A small image captioner, trained from scratch.
Model: 12.7M parameters, 48-pixel images, encoder arch inception, encoder norm batchnorm, encoder activation relu, encoder depths [3, 6, 6], encoder widths [96, 144, 208], decoder width 384, decoder layers 6, decoder norm layernorm, decoder activation quick_gelu.
Training: soap at rate 0.0023, batches of 256.
Data: trained on rendered rooms with furniture, 72500 training examples.
Rows from block 3 of the text decoder, named by matrix and row number. Rows with one number belong to one neuron. Each number is 128 + 24 x the weight over the matrix's rms, rounded and kept within 0 to 255. All counts start at 0. Numbers have three digits each.
# fc1: MLP up (decoder.blocks.3.mlp.fc1.weight, 1152x384), inputs 256-319
# fc2: MLP down (decoder.blocks.3.mlp.fc2.weight, 384x1152, transposed), outputs 256-319
fc1.541:120074153095155149107119107071166133115185132107092089165093139162156123162154120183175139117098059153114173059099114121128112128149125074131130137142104117169149150149111123102137107160153097
fc2.541:139146091105125134168107104093101133114092108115089136107160119152069140139102161143111102139102163116116116085153105144176132071143110148131122160122129104076126163133148096132100135104097089
fc1.542:105115117106136140139124107162154148118138089115142165091131108140178119156100100123104185132124128102160109169149132103141125127138114152149136144131100100112106126153136153126103161097101182
fc2.542:138062165134097145183123150116126144125149113103091107181125125093146161111124137123152132157116134121080131096150131133137131138112088127123118155109136130104092131120134158120153112151114105
fc1.543:116177088135088121130126137111149092137129121126141123126134123095135141113155115111128159105152113106106085113140098120112135126132137102147121113118109112120122128144137117118094119142098132
fc2.543:124138112135133156146123138106117143148149151103101156112136168169125086106072152094139122138100120131176129136090119085104140121088166152157128136136137124094118127097140142093132145147089125
fc1.544:134144130163088132081155094119113071135066142143134093109152158136162117091118132123169109158110086055122159111161102128096159160155141113168130101141120160055129189124154128143118161137171153
fc2.544:162113090107118120150090158117155132141121075138104134132132128127145162113104125131115156112084114116149109136100137178165118084076112090126119150131123157114135153128120194104156098118142193
fc1.545:072097120108136145152142119105148106101093145089121144108101111102119132140096154161135135128119125128168120124152156122126096100125110181103166131121164157122119097129148094122149128158119088
fc2.545:175116140126179130105125144140129123163130113099124138145130129134101161155096140119152131186095128117110148133117144086131104152137134144140136144145097128108124113129094124133132132086132092
fc1.546:111125148121140109150109125094161116112129120113124136184104141147126128167148131131111123113094132177124153113119112111107138190133161143123147134100105149140121109105125112120109121104140150
fc2.546:148145127122166139128101144104140130131147132110129183140124087137141088107131069113147127111102097144154118154130146149148121129078121125112127137201162148145137105120117131133108087138096144
fc1.547:136091138125166117136137116142121105115145154104154107094131124156135144123149121156162135148149102148145132123143131130198124158140153144097111132104139128135109096150115114127173124124170173
fc2.547:174094136150146134146144114136144105134081104110132120166155088123124148127139147149108140126116107156096114120093180195117133110122115117190142166113127162106134144153103123098091102128139145
fc1.548:109133149125109110122148119148162130149114104119148100128152123111141137101124156127135103125123108084112114123105147181147112115159124162073139141143162183160125112116131135139093141137121132
fc2.548:140092115110149095111117146118176156110187087157128145098125127109120101137124094110108104155169137123108141093138173128143133145133111106121106096108109109159152176146123134080085094089142131
fc1.549:087091152125123086174072158091165142176103160095154146138106114118095078156110107154120131095104092163151139151148128124101175137143165128133173138094151172154121129130130094146132092162115068
fc2.549:159122093169175126125098139129078102120127091144104099144155165115094153131127109155107121171152125084074088095115163140115129116121114134141110163079157111169121123126142138148123134143138129
fc1.550:090109071074137181125119098156103082129123142102180116142149145137148143131109126106139069126159131136107138082130126098145094154115079119140168122109103133107103162115136159103107138159155130
fc2.550:176126162140127124128110142093118127091161162120105130128129131085161101146144115136185141158132129127133203130111136127093128114099139150145169134109087128141132119139117125132104112146140070
fc1.551:133079094096126184145118120122099124110120132163110077127160106164155118085173112122094101123100076117109146152141095081126175091143135110094128134161150140102093149133096111141163162085075205
fc2.551:112094120126151128122115112126115139168058122073079143117117128130128138160123131146146161145119147082101145154121149091095204173099184140131107136131104059121202111075159124171115160148146165
fc1.552:147139121131124139114166127146104157138109139141113119139122138109105130099162108137146119118154120168135117103149124134097108160151168116131131156157106110097122142131108118110125127126091141
fc2.552:133169100129161117147135155164148130144118149104107120157133145158072126112127133161161106141129126090126140140153131144095117126096127095145112142134153146158125133098142147143179063176123117
fc1.553:090151148134131140123076125138115151136150131153122150163106130142158144139119123157178133144145170167107123153115079127148140133166159081117081110120156159142124141081105130091142135144136125
fc2.553:145165132146159137131140120146107144133157147107172130128139140098087142113137137141126105129119118092176142132166077115100108131092144081140097119145141115164136093105076119177110146110108106
fc1.554:140143097095144203116140107126110139124133150147081135079139123095140131172099143163103144135148100130106084126168092092125138138172114093097126164113118096123135127154143136103084173116174146
fc2.554:164132136142150155147095110143129126146091118113144097110124124139097138151116075134078125118175139140144130144140118113117174112107149087100140138097117125141111141158105125183068164171128116
fc1.555:067133134119111076115167169161132120147124179093137155149090099184132140135117128168087096126121154133127155112202141169128138107132122111126107128120122127122107135112112150160151145149118125
fc2.555:158115177101133143157119110134134123127170143103085166160138171136149099099107090098135151115165149188156118172108118099121159128125140163091111114123112128127099150114111110117162085118153125
fc1.556:075132092096155118125096094151142141088130084141192128057124122128118087147133112157140135131103112076188161158186104149067111126097137143111128135083140138184138077090153155143137166131131130
fc2.556:155171126125142095126081123114091105152139095174120117074116089091157107101131114111139113154161130123155144141207123113109141121120160096079164111134121151133105128110190130200177136138128106
fc1.557:117108115194113128134139090098102105088111117138121135135095128123137099144152094154135104150083147195140150135166120171127098103100203165111128100105121119112079085115125093122137131082115077
fc2.557:164075135168083103090158071146103135148107083201103159115128164142121068121121106113068110121128090156087148144150134147138123179131159144142097124153153130126112170103143187130113192116165121
fc1.558:106169123131126096154169136123107131167153125150109147146157122176104139129138142204130103137141090126114136163155151147186125113124110143106182134108120135064111168087120119150109124093108154
fc2.558:152123087084090125164111130118163133125145132131114115128160134131156112105126155089140144108164119111074146127116089151129114162120121138135123145116126141154134161112159095121114149107137109
fc1.559:136106139146184138132114144135155152133135120118117164134133160135109109137172124127128087128140178082116091092113105142152167170149109132163145140130165151104175128146132108103115150105170137
fc2.559:113097159100143122122109134154140099139115128137120124111117137144149161118137130109124123151116183103151124132145135107110147158136130130118112127135097154188112136119119131101123155112119131
fc1.560:121114120111087133066124175145108148133092175093135134163119126108120185122103167149134157177129127087124128139081151125129084080086162101129175138145101113083137176108116132176111127123104130
fc2.560:125141086102147138142153135117122151160119086123142111110116132143155130098121181095132104161141111131078108152146140133128120145136119134125116147112104090127137117127134167135137110096076106
fc1.561:106156083119077155100121144205107136122139082163169144148130142138129104095084121124148117115135149145124113137177122182128136154141107106117165166136159108138125120107164133136130108097095172
fc2.561:126157108153129095158116136099113174150138126142143127156082108143134084133134125142116158098168152155131106171122116144102164103178159141153113111127115122115151152115136091131096129152142132
fc1.562:151104146100124119158137105153112131153088096102106111112155136035146123130148072138095185099105167097126126100119187150126155131169120137154160118097154112126140102161149152122117107142121132
fc2.562:117118125086170056128163162085086080093121163097133137125115154161097136126136141089118121180089083106170146166153134121120123135151138110160154133190135128107123121128085125096134153149144139
fc1.563:083123189141150164101171122097101095114127150103124129095110143118142143122161134165114132164107100125114149072122115109118100109109114171147149098134122138150111134128104118113090112111116127
fc2.563:152070134099140169084106105163142150142137158129123112116112104070129127130120111084114090138120136150095128098171096138160128132134188127126144161160108121113150154160105110158097197141103158
fc1.564:129139119096106147090147142100156174177171120092128168104119120123114129097169140121113141138167134096126091140105145093087113110133093155124176096135144146152110094118090096102128087136153137
fc2.564:138161104100161107145113135127079135120100146162121119133078128148156119138091121148160140127119159099138105137104143143127080163129113145085118124117143134143098117148104131104156119136137083
fc1.565:111149148124118134094097133137080133110101153114164083159109182118097132111127158142145195123128156134141164138122125115132118183134156111135114115136137109141161082149101088121083121132166127
fc2.565:150151093169090142135125130148144126157141088098095100127117134152162077118121121125165106136162091139146194121175145107108102141130140118101133093143108093153096159123118144140089138130117131
fc1.566:079084134160164116113147142119120127140144170111138143155127136142074129108091145143090138110101129137164118121173132119147104110168159148118169166140124064161113153086138110140176140151081142
fc2.566:099110112123104096107138120138111121127101140128136100153095097154124147162145097139114142118138107077129099099108160178124157131114091126116129100101139127129142150148136167123140137126082131
fc1.567:128095129134139102122125082118107093120115117140134144203150186172125127089135142126151128122192184153154112077160118169158146121157162131095098082118162099112076137153145126090130175159115136
fc2.567:109081159095111112123149086108134148129116102118133096131144076094143103144129176125156139102098126137101160131117132082170156162087095130120138145145084103212137113135163142109140139149127074
fc1.568:116140106155130120153117149136122141110125122123128150114124136117170105105131113155134121139152167129132129123149083127117050127149112104138140134120100147126134130125121108121108119124104133
fc2.568:137132154150147128138120118159120093124131128142097122148156144123123166158132117068127129150119128122161136153124097140137115108115138139162099157146136137123084108132147166137128167128113110
fc1.569:133089163129103148134117111100099147131098114102125150144116164107112109144118137100156116119135136105164159160083112108131112109113087137126121129131110144133137101134137144129121149139105102
fc2.569:166125134156157172117156149136161148118157100131134103130107121118125133109092126123137119105142127112125184150127134127106129096140131149109108105139111123087129160093147136090114115132113119
fc1.570:128146103109126113139093110114137154135135100082107114137110125144113127132126106124146123127120095162117117097129148142107136152115144121105137142095113165116153111095131125126114121145166131
fc2.570:126116159152128131144150137115108133093151140121126102135111092115099120148116114146149140097158141116147118130097147105077160140146137166055145117142127099164106098165115145148090110117148128
fc1.571:078111128137127165134123140126117099150064169149121115125147155098149091157120093100108095098123119155119110145137114105112116137177089119122135102148087141160115131124103109146160140147153130
fc2.571:162146126096097108179093113128145122153138137104126105106117094156157103130136156156150136118114100123104096153162116135131145111120113149102136151153111164159094111111160126150067114121142153
fc1.572:142130088142077145094105144152106114140145105085108101146121111165154122084164141142132086134109151150115101083120113110149152130151109123144137179109113134085105124144124097138128091127109094
fc2.572:132137097143154150133185106097136179161136045155106151057098124148159103083128123172122123142142107180148118066130131120142123099098089125098115121131142107166147110108116163079135101130119144
fc1.573:144122119123159162156117119099113154100132114145121110156146155149114125115113077135176110132128093108168142100130147121161161159142116067131120143143162142162113157176132181131102118123165165
fc2.573:116154117116131156161134091059113145124166184119133127094134127111129091142178097167131130141183127155098063127066103116125118124120156128124097136172146089120110128108188108194088149133113136
fc1.574:083109151137112152129139134137169081149166127066169124150165136112132131162187129148118152125127160118114163148100110102101094149147117122115115157155106156143100126134113151112079081152069104
fc2.574:150112138161104116115138129131134110153091084094109114114121098151128161122126104054100132103137143078092102142100134160100142144128119111088164139126112116113130109107095120101140097156111135
fc1.575:163108097138115136136146152123141131199156138137124162133162054147069114124144180133192108116113111126188143140095116137084088122098114108147111140136141156124134148136099080120118156129142125
fc2.575:196137159148138064082116118092121110117161139149119127153082136159126134100177107095132109121175202106170117120157132150121138153067117119109090071108079151099146128110096132135122131160134134
fc1.576:103114100120145124148103142165152127112157115128113115130130142115136113104087122112128140156071145165149163147108154092101136125166112102131149162081141122113156144127098108156119135139153168
fc2.576:181145151123133088120125125140134115131124145125170103171139109135114120101143145156089163145136148108101128152123131100132102133067134126169120105133098114106119127136111124141104112118118139
fc1.577:156113121106118167096098107111128112103102126150118123149082134147097125129129124139150101145126118111149124109109139120115120132089144100126149106078180125102131147135161143119142169130109067
fc2.577:135179165142122123148154086149166119137147165119130159130148101090110095146091138159108147122142137141099132179139126132115126142142131160131093140126101090150094135115100123111119127148107109
fc1.578:162116155150148159095152135144081105171113120198066092091143111104164125068091125135136162143094105169083134171147079118155141180136106116138096144105117125139128177153149111088075137207115127
fc2.578:152094104161120106136107125164141149105153107091136118151172097102131108114107127114111126116147155113100078096084091124090145081127108166123143177114127161114120130138104156124162130106137160
fc1.579:094083197086130138158103122138126126133111133114143107102113094095135105150136173175128133151110132127149136109139138128159141061163167111130106136147131156099110185146153145157142124102124102
fc2.579:075142103080134140094184114104128118137136101113145097127131117130113195077135138169171152157130126145110125157131144133127113091177152148118106109118090108121143050138138159105122124122162162
fc1.580:145136123131107129142134140128129120143159144122103120130136113130104129136120143118122127155116115150126115110132113125182138146105108131117150149158130136141119126127173150116139153178139105
fc2.580:105170153101133107118112107131142140152107127153113109133104129154125119157139136137102108153125108132147117162144114128098141153137131105117105137130130131126149109095135119178119136104103151
fc1.581:136135176099096156093103110148133109130147095159176150114153139138104093138140144081096128115174142132159081157108124072148116146116130106099075134122133153143109095129107168105109134125174144
fc2.581:133090072125079129163114147135160133170145103069065145115094143156159082134153142115104140145088112187086070150128161128127144117167121138128121107130114116132140118157125120164128093128144146
fc1.582:150138096084169123130132107112169151157112124139170124120153124153145128153150106158105087117146146113100117117108132143125107113101103026118170133163118229134152135153091121132140156103121158
fc2.582:116145167080142132140143155193141164114143140131094114089146135126134107153162117127139148101114144133098138122144139148144115117135115108105149135131143083112137158097106088140102083082106141
fc1.583:115108072105129201147110168136076066146138095137128117089125139126128098146122118183124142110133127143138118124158092120102114113127112126135139118159087089153111097086125166161136162147162148
fc2.583:112109142142165161098092158139123144173181118129150142149117102114155147125140178111148155102117152104112153160089114123142160153110126133107115143136126135062106124130131146088163146095156167
fc1.584:107089080087115109127133133156151105119137107150177129128139084113111123124125137110095099149130132114077102101108115129129133134142120150124134136183137132138115156129128194132143083100141095
fc2.584:106123099142084120177087123120111107116125159126140155089141153128102174141164142109179123120146159132092146134143128177135149165151134127160133146103125138128161102118068074122139083105115072
fc1.585:107118114133128159145126117172127128091161130164114167108121117129151134154072127134122099121104137128120109133135154126154120155134141128086144182117165127118082104126125159133123144078114112
fc2.585:120139142087138100126117150098110134163114105121111141137077107129122140072123107108137129121107118133156091094130131123152119099145125152103105136106104151095121111131118135125105136110112123
fc1.586:175152135149122097128147125141115132077111136127204193143098131081144092158109149187128106125097149163134117118158076123105121124167129113135137114092123126120152147082149108089171069159099119
fc2.586:113107136155107109138109129142099163133166174126119150126089153155110100116171145135114111123142117096189125164075127150161121158084107140092155155179126136125176171129128094111130122097118119